python train.py --arch="uvit" --model="image diffusion model" --dataset="simulated telescope pictures of galaxies" --train_examples=48750 --image_size=32 --hidden_act="gelu" --parallel_block=false --patch_size=[4, 4] --residual_init="none" --optimizer="normuon" --orthogonalizer="newton_schulz_5" --adamw_lr_other_params=0.00085 --epochs=58.3
Rows from block 7, named by matrix and row number. Rows with one number belong to one attention dimension. Each number is 128 + 24 x the weight over its row's rms, rounded and kept within 0 to 255. All counts start at 0. Numbers have three digits each. After the name is the row's rms in percent of the matrix's.
# v: attention query, key and value (stacked) (model.blocks.7.attn.qkv.weight, 384x128, the v third), inputs 0-127
# proj: attention output (model.blocks.7.attn.proj.weight, 128x128, transposed), outputs 0-127
v.48 111:189071140081098122117134150110111134132114145159139120181132170103100111116120144171126133076107141145126129144110143100149123129142120105134112135115157147153135102126121126099103111163079156117113103115091102134153143106107129126154107126148086120084131118147112112159116102144162092102131196098164137140173139087116100156162146114127149156118148137129142170155107117136132118129136
v.49 107:187144149116093105092141134148116125146153120130147135166131116110133094137150155104142080145140153173112105122110125117145152104098111148159146115113167117139125104149107121134133118135151119159147081171130158121095154112097151136102105138100095145107156134178099145167112091162117121131116112116075139123141115150167143138151100088110176110158141156166137185127149129131136150094111
v.50 098:141086137163159155144147140120086160117108137118092155084125108100117151096165161128130110136160161134180114156123153164125137135167135087141107094114124078144129123118097096153134123078134088098143153189154151133111141140168117141127118084116128168117101129120113152088117108157131149109106149117146153112078109120117105132130110101111099145128150114165131124138103147111138121135163
v.51 095:130128164149135092138091101121105170116116082110121128177128118076099135153104125113157090090125086142172120091112105111156106165122137129149113153088114090136126114122101120146111116089120121133138154128128149157113092081128082141132128125110161149156166123160103124107125103119123110088180136135138076180138142120132136140100122124172120122147121148096170144133142142103151107122143
v.52 105:121183156105111133120109146134135151111160117135098111116099083099154094128124103097113174062155101113115107109180084121130148125138135127171125152087096110132145123182105160133112121129194156122170141144120114123141080131144129122133146113128166115100133123150161137148133150127106155167146161126101164127109157140113124108147148124121184124145156127151140134113107158145137142154133
v.53 100:136131099170140166141133122123141118129171114120142102152098153107113109164084163109128117103159093109093155128111091107116142077135134158080130141133175110103126101107123096102099136083101125181125122152109095146140136130169132148133130162106118090123105100094158142075138108128133130112102148145108159123128108103167125129117140153132127126110113142161133135155109117096115139066083
v.54 107:180125109151120144135086110138117151108132153156135177112114134126113138124177187117143127104120139127134115122119135107146101128153118136144119122134087103149147126100129127097138128134136136103137157165132094105115088126119140145150121140120107075151133108137126154112189138154118115136119163178105135081144151116163170135170131176115115136081178108090133164162115108083126153165144
v.55 104:104113154091099108081106145095081161132078161148113113163125104087135108120143102147123119148092136113158123125176055149134138136160121105129128168112120144125121175123154061135128118139122118128100129132128159144131137148140108115137142099089143128136125100141118130146167108141155165116125099145140132139144120143123136121101138131179089138103090174119118113122103143100152099181133
v.56 103:112146097121117157163096143153131150103134073128076110131119122138096163150127126104113125128126114120111120136166104136115132088115092133128133099099120114143128109125129162140092160150112119069097146120108116144124146137138124102117169140115118140144082110182109142144116146108162128129126105093165136191086156157135124101146142152172162098152082140087117158161122097152144115159102
v.57 104:142121117121168116121123142107106145113176101130109083109126105125118115116098094129138073117124143104107161105103129174064125151086154126164176133136114136151183155133121151158143101108104121170076127134101117121105137120124148111129113126132141122147141129088130162151106117078125133110158087144111161112137133148159143142119123107135135120136119138189163137159132120155146101088080
v.58 109:132146125128142150148103125126140161129119109145148172081151125150094180126143139121095106139108159127130122100117131126136153125129126117115104113157101104114104125152175133174095091158142129178104145102136101120146166113079148115091171111144106105114135146149120137097141112147141093159110191098097131112137129109173116159103136123111135096103125069122128141129115130095139077084117
v.59 116:194117075119156118090106140164119137132169170124120097133151112102110149110119147148143127108117148144094140157149114160131101156189164143124114117147115078132125138127098125088129144120144101118136114113079134128103159103130123111162145146125158130157157098134124099080126144121123166124179136101152153105163105147131155107125148087126144111135102134154113153105080102111112112095112
v.60 116:112117138132140156134104164128122109118173134145118110157118136167133177141136083135106119115158101119181112099132156113107142148134131129061143108156146121080114135177140165160122137096139130182135135114132164145143130078092105092149119140119169118120147142128136070089088141149120175091113157112131088123145147089155103142121113124119134121115118115107119129131097124149132162108107
v.61 110:162124100110126116105118176149125122140153156141156130125104115108124107130108143125103112194129130120130123138122147094124116138112130137081162120133120122168140147136142107121158108125148103125089104135126136103133145155132116088127152125143140092118084117097166112117161096175140161122119135200113120089099139103143212164146120167130099117081112138128118140126153161075144126119107
v.62 106:173074155114159102101177162138153154113137119118128130140104184146110168142083139101116162148142137125134136162138115068165157110115155130170113111116153095135123146159105124124154147137142118120136095149142115131128122138126139083153187136140107153108104144162127185128146131100073113107114118106119144121146105165107115099163157112107138150135158157145127108128134125109131146092137
v.76 101:120105123098118088115101145116165164137141074132090119125163155123127092141194160134127144124118099106150104140091075131130104090097109145144137123131134161128108121142141142155171136142143123130112109142110078146127150155132174148134088144118139126152090114119115131073128124180151087162178146120101120150121122142141122086126145116113134116123178111135130106139088124128159110136087
v.77 106:116132126129110155149143145119146100135117097153137090135083136134124096127165152162106118154161126126107078078116124140173134164168121130102155091139099136129155137101183112096125083168149129115120107134121127121159119089153112106143129162104129119152112136138154146172102129167149177092138150174126123088139196105097133117133121145113096130133118105147144175112129124123131151125116
v.78 100:120163139161164149170179081153118106139112146165138113133138134167078142124140159132093130103120115099134166127103119092127135129154108092130125109150150154128103167082105158154129125140083166134121105102136129130147134145103163133109132140154112107113113106189104146138133117120181120167129088112117121155125128148107173091146091150131099140156088110095147120110103096137129132107124
v.79 103:152148121131119174160124144126115123143134048119112138136121107147127145136167075120119127078101117111175137133112105137134111124105161144107127122140143154083124136137133092110123103145091112168138107114158137117151088079100131086098119144104136136173119135139117133117128081153126143134102121136145140165130119178127114188130131149156131147177096126154125166165114167130122137130087
v.80 100:148085105112111131142126104190155151161110135111132153140116158135140145113133126116093112147129105136114118101086120089166100137105120077107125097125151127171107151160117158098140150130142090137131132148165105109168125116117121112076116185115152101140125151100107129113145175147195078152137091152135136123103122090151116110178139106117140102165123143124159141131113130109136126126122
v.81 102:142123132117127127132123087089109137098152117128147120102075092087095150106120118148141131139126146136152115136170122117133187122148170113134144116153109114100120068196177101133081156082141133142145081126091096178117167100133125096104117113120128119127168156118137176122137093130159130127102155133108145140124096134143159115101142138162133124137129123123125102132118136148162121096136
v.82 102:113107137142152113152144149129099088130103155127096107142065154069093131078110110152121139113108123143107125102157126132153174145133151120127140146171160148146152157136181112151110157100164149150143122111096096117136141127131160135120181108140141143188112143141126176142103111120078113087113124136140146116160146153127084128108104129122124106155152105131149167125145123145114130146109
v.83 109:103103126172145130127155100105108097136127140100155112117114163105140137109140116148084135136150123140158118099139148141149161149163116161143134162136097100093152134120162113107135106102128141111161114119111141136152130092120150126083189180115098131122104120173132137087090144132112143101118126110152149132169072154162147103132102153074112145123079127126133154134155171157118164121142
v.84 103:160114142131167146107120095132123148116139142094152150146149101142127122144085147142127094113183156138122111155102132132115107105139148116152095137109127156114113178094096119151133131078112139143167119121129104169112128130104161097151126109117131109147150146123091129143140124139084119069162173123143170154144102134124141122119171062129160101106113150162175129150170122116123102095135
v.85 100:156184130141165168160146103129080111141105128115215145130115094123102124089135117131158098137154137129090119096135154141129164142126115127105137137113108125116132137085122127120154134134041138129104106129120119127155141122134094129150111142110112130110137113165153117106074111101116162163104103139113187127114132164146156156156116141127112142132088140148141125148120143114143125093103
proj.48 108:078118133113148146103140103148120113135117129136089116174149177120132145131121106139208160134156144117147114125157107194097139142123152146071128120108094097122127153160121123140115116063151151157083136151141134095144136124154141086146119097119107114145126154124132124149130114117085121136153068114104086158082137118107128137128111140139134183133121120131094128119137126109122117127110
proj.49 104:089101135135166131132139146120095114107109129173109153172143172178098130124162135137136187105154156154152146156131140150131141079161154133120115138148098170100144143115131129185121098117118111146131182088126105142122112125133118150132168106156121084118130083086140103111154140126159130133121097121134155122099128139127127151118181140124165134133128139127114139128137174086113106155093
proj.50 105:182136135130104139140120146141168057141124097076117145169127080129123142147161121127089172128132082142137136114098139157141099127123131157133130112144126173124158124105151162081148117139132149116095125078095112145147081136107136107080143156154118125167118111149167124113111113132103130131147126112116155146112137139096112115122117144130172140095128140074136124122110092114105111133079
proj.51 102:144155083145133126116130164116135106176138127124134119095124147169117118143104127139154099149110138075105169141144124131099095110105118125101088150111119169125132134124141120142121121132159099111168124114164108191145113124176150159121117150111135155110139122187151130141131096153124105164159126141085124096113156083130142087112138088129150136127135120141111151199151113166110116161135
proj.52 111:135100144148144130121149119112158124108108127126156061145109146159095136159131119149127085157192170141120135118104130113146174141150105138132081113127136171108128132080180145133125117120114106139116130127147147084164163155111117127124157091139122128156130146124163082156143099165159093164084145131128095123107148144153142137115120134138118114155127166155079146160099109125157123147137
proj.53 102:116132157106132145143104148158135117126123092071131133111084117096158143106114165126120119099089108180173137146142118111116162158075112137172163144077106148125149136153143126089102129127165127107159126137165140140123118116125142111122140087144117118130167166146095151127150145111157087108176081170103135148118119135120136102117124112127134148076146149122163118097100125104132150132152
proj.54 116:118164126113129123111186137107124064099151131117131095139130143143162124125144113163115103146119115138132148093143135134157142149141137115125142147105159120089117115129130155138124139164131135190107142110126123133124150112155067114086133155148098171143108116115128165109116142115196173129139108115144130136081131127122126096100099119154155089183152125125125121103098072179122133107134
proj.55 110:134146111176152134158185077121143121128130092134141156098114134140089105106101138114149138119132102108093131146115157111129124126141122154122134083135153104122124114112145146162161109129178111117157126123129125127128127115093133120106117123136162100061150101091148138132146142127113140150107133110109087095105103151160095103126186122136167112134135078124130128143114122126105120074207
proj.56 107:101145151167116103143119096138120124103124122153159122109140126144121147105096150146125096138117160125155113134140137140126079118121113113152142121166088178152124134170107163102134094088124150144108110118168124106091096073089123096143113098143168152043130128144145134115156113129123133146091155174090096130117093165124117128096103131103132115103105115153164127133119116149143096123138
proj.57 111:143098109117145121179174131148146099152121144152141163146083103157105158114138152110129152152152146166122120154149124131160153119139120121135155149115143121144124111122093126093120055090143139093158138107109166149146101164122155117148156130062121124108159128112094116077126118132115128143122150078150135149125100088124108117104124125108076105113118154115118105174128099100142118117151
proj.58 113:118146158097137091093152113138107104108124082092135091101102134078160144144109158111113125104119140118156165130176112135095083150137109153074078185137111140159089168132105111101148167126147124120135126118144149137136144153147189114127075110119134136133135099132106135162123157129117151121151064158124127142128113124103161131138114125118116133150149103124092099116122119145149137134127
proj.59 114:124176122123095121152171119140126162133133160118131157109138092110134127166160132158122118122114129122117110142139139122116153084128149137119135124119164150073113123157170124126125115127132126132119104166171164071141156109107113116121149130119082110078167152138178108106110139108118120137130147087069141146145147095114137157135139129146143147131088120074130125133172137162196109149114
proj.60 109:187134136143129102162147102063111132109140162091097118109148108104099141130136130135156127092126154163129138135118072137146094084115119165139120129103090152129124100118100117126118155160149121089169115113124125130130192126159122152116149085089131167138139137168125119138140129131106071155134122170104143118143123093145175148102156154103139139125133149133141149146174138113140123151120
proj.61 116:098143179140117139103134118131120123106064144077121140130066137148159116132133143126152164098122095137119157133121114126117131137143146162161174157099151115144134150128148100113125134132134126150117188158117129116106119122113158173118174131101134138149128091082131163128106134109117123213092111118140120128123087103133122089099159151153135133158162142138161125118119086127112117136141
proj.62 104:102135137132143131128095101159122090181092172117109109115131122125166113161153123124097119135123106158168156131136160174109137116148173082083096140131128121159147093112149123151158128157140133152147173119086106123084095119111100127147154144193133104089128141100144104150127123149146099142150141167165121173125152136133116124108145124080156134114107135161123127130130122165107134113147
proj.76 098:119152158163069122133111151160163124136110189124100152131115117154112145111102128099087106084138154123105158130154113134173151114142116153128125146084126133102143117127177119132142114121151124100130148121098139111133115124091118140103132105138122143121192139125112130164086129112106107120129138143122160102142150159147141164165113111139116127111057144170119163097129105170137169169129
proj.77 098:128133129177152138133102086140150107143107170154145161112126143095100154171107085083142140117108114158134144158140125142130139120096155104133100136151146080132102111188124168130140125130118163156146122152085135117164106148101148117128152110114142160105145135155137115088139133138148096136110101119152095188155048123129103114169121106123112118156146137121134125143119117124120087146142
proj.78 107:141142139096112154117073155094131122135166109078123116120108139139161113116132120153149130098155089145162131130117173155131118124155177125104112131077134124144122144196154108098113143144101080139138138143126134173113107150150122124121129152133153150154127102100120123115126136148103122114121138152129166126086110134133100170118138173129141090132120152180160094159171160085117155152116
proj.79 106:108137102102100125138132117108136138120133153138143144144093125160096130118137173139090139173113136190096129149126110120122108126149134074138120110140161101191136162174095169132125165136130114141120137184146103111134122146187143120116149111182113147135134147120146123123097163128099141192109099131128121107100124141111097167153124125139129130088150140161115126114123126112148184133150
proj.80 092:106128125164115111128125093085143094113145091146120102133134131181106140117116111142141162100121136163130113149163162183124126137135140162124145155106172140164128101099174138133107109137150112108123130130107168120124125127169113147176147078143125169144138091165178120128112083118093130103126160138122129104144161169083126154129094084133109142096143118115103110116134166107151136106127
proj.81 110:108147111169117149116085129136156125123128126155161168145189158111150124120113141142137127093144132130103111172115146136147105127118145124163154124115155125129136156081117109059156129111151184128148117129139115084094085088122149148126150149134116163188101147112172106124115134135119142136145116087133120111140153100092109132125116123141149164151167140113092142095169114094148151146131
proj.82 110:187138128105120117148125086131135132110144110136143188063134176119112116173137131164099119141148122111115120131091088111107138155116168128109095115125173122076165107128155155079124108111122111097149119124131143115106144110162133145140116142109135138099140166155133093131138174158185119179115119106103120135145106121133135102120134150152148140165122141108087124107102123091132111117149
proj.83 100:147156153104127157146117117130139151146115095185124118111121103187113130142154138122131121125112152133106141139122093127094096128117205118140107124108123156161149151180135095146103123125107106176122118150171144132110092135092125121143101085088161122153111137083152156144160122137129136101156099091155077139088144137124149148160109140185129139132135123118145123114133118094148147127150
proj.84 091:099164134136101147101124181131138135154116151133127107095117123113146099123138125133123174150108108160154131098114145093097099178133099117115166154156136185118117131141166162143113172105124141097097148154167165095111171157158110126119090134149184130133105107119148081128144138135122129139105123130137118102097122112128117151182086136110113176143138094129131091125094143127132131158117
proj.85 096:130119099143148143146125142092135131141124109129058118178153148137141108132119155135093155129113132144119139098085122120102090086120177087118138089077125158128186131134134149129113161183105123129155172154147127141164100120128096090126126133121147138128108128085102126108179139097142115097120136139140124150099104109126100144109143137102132147160166155139145144154150100162127131159163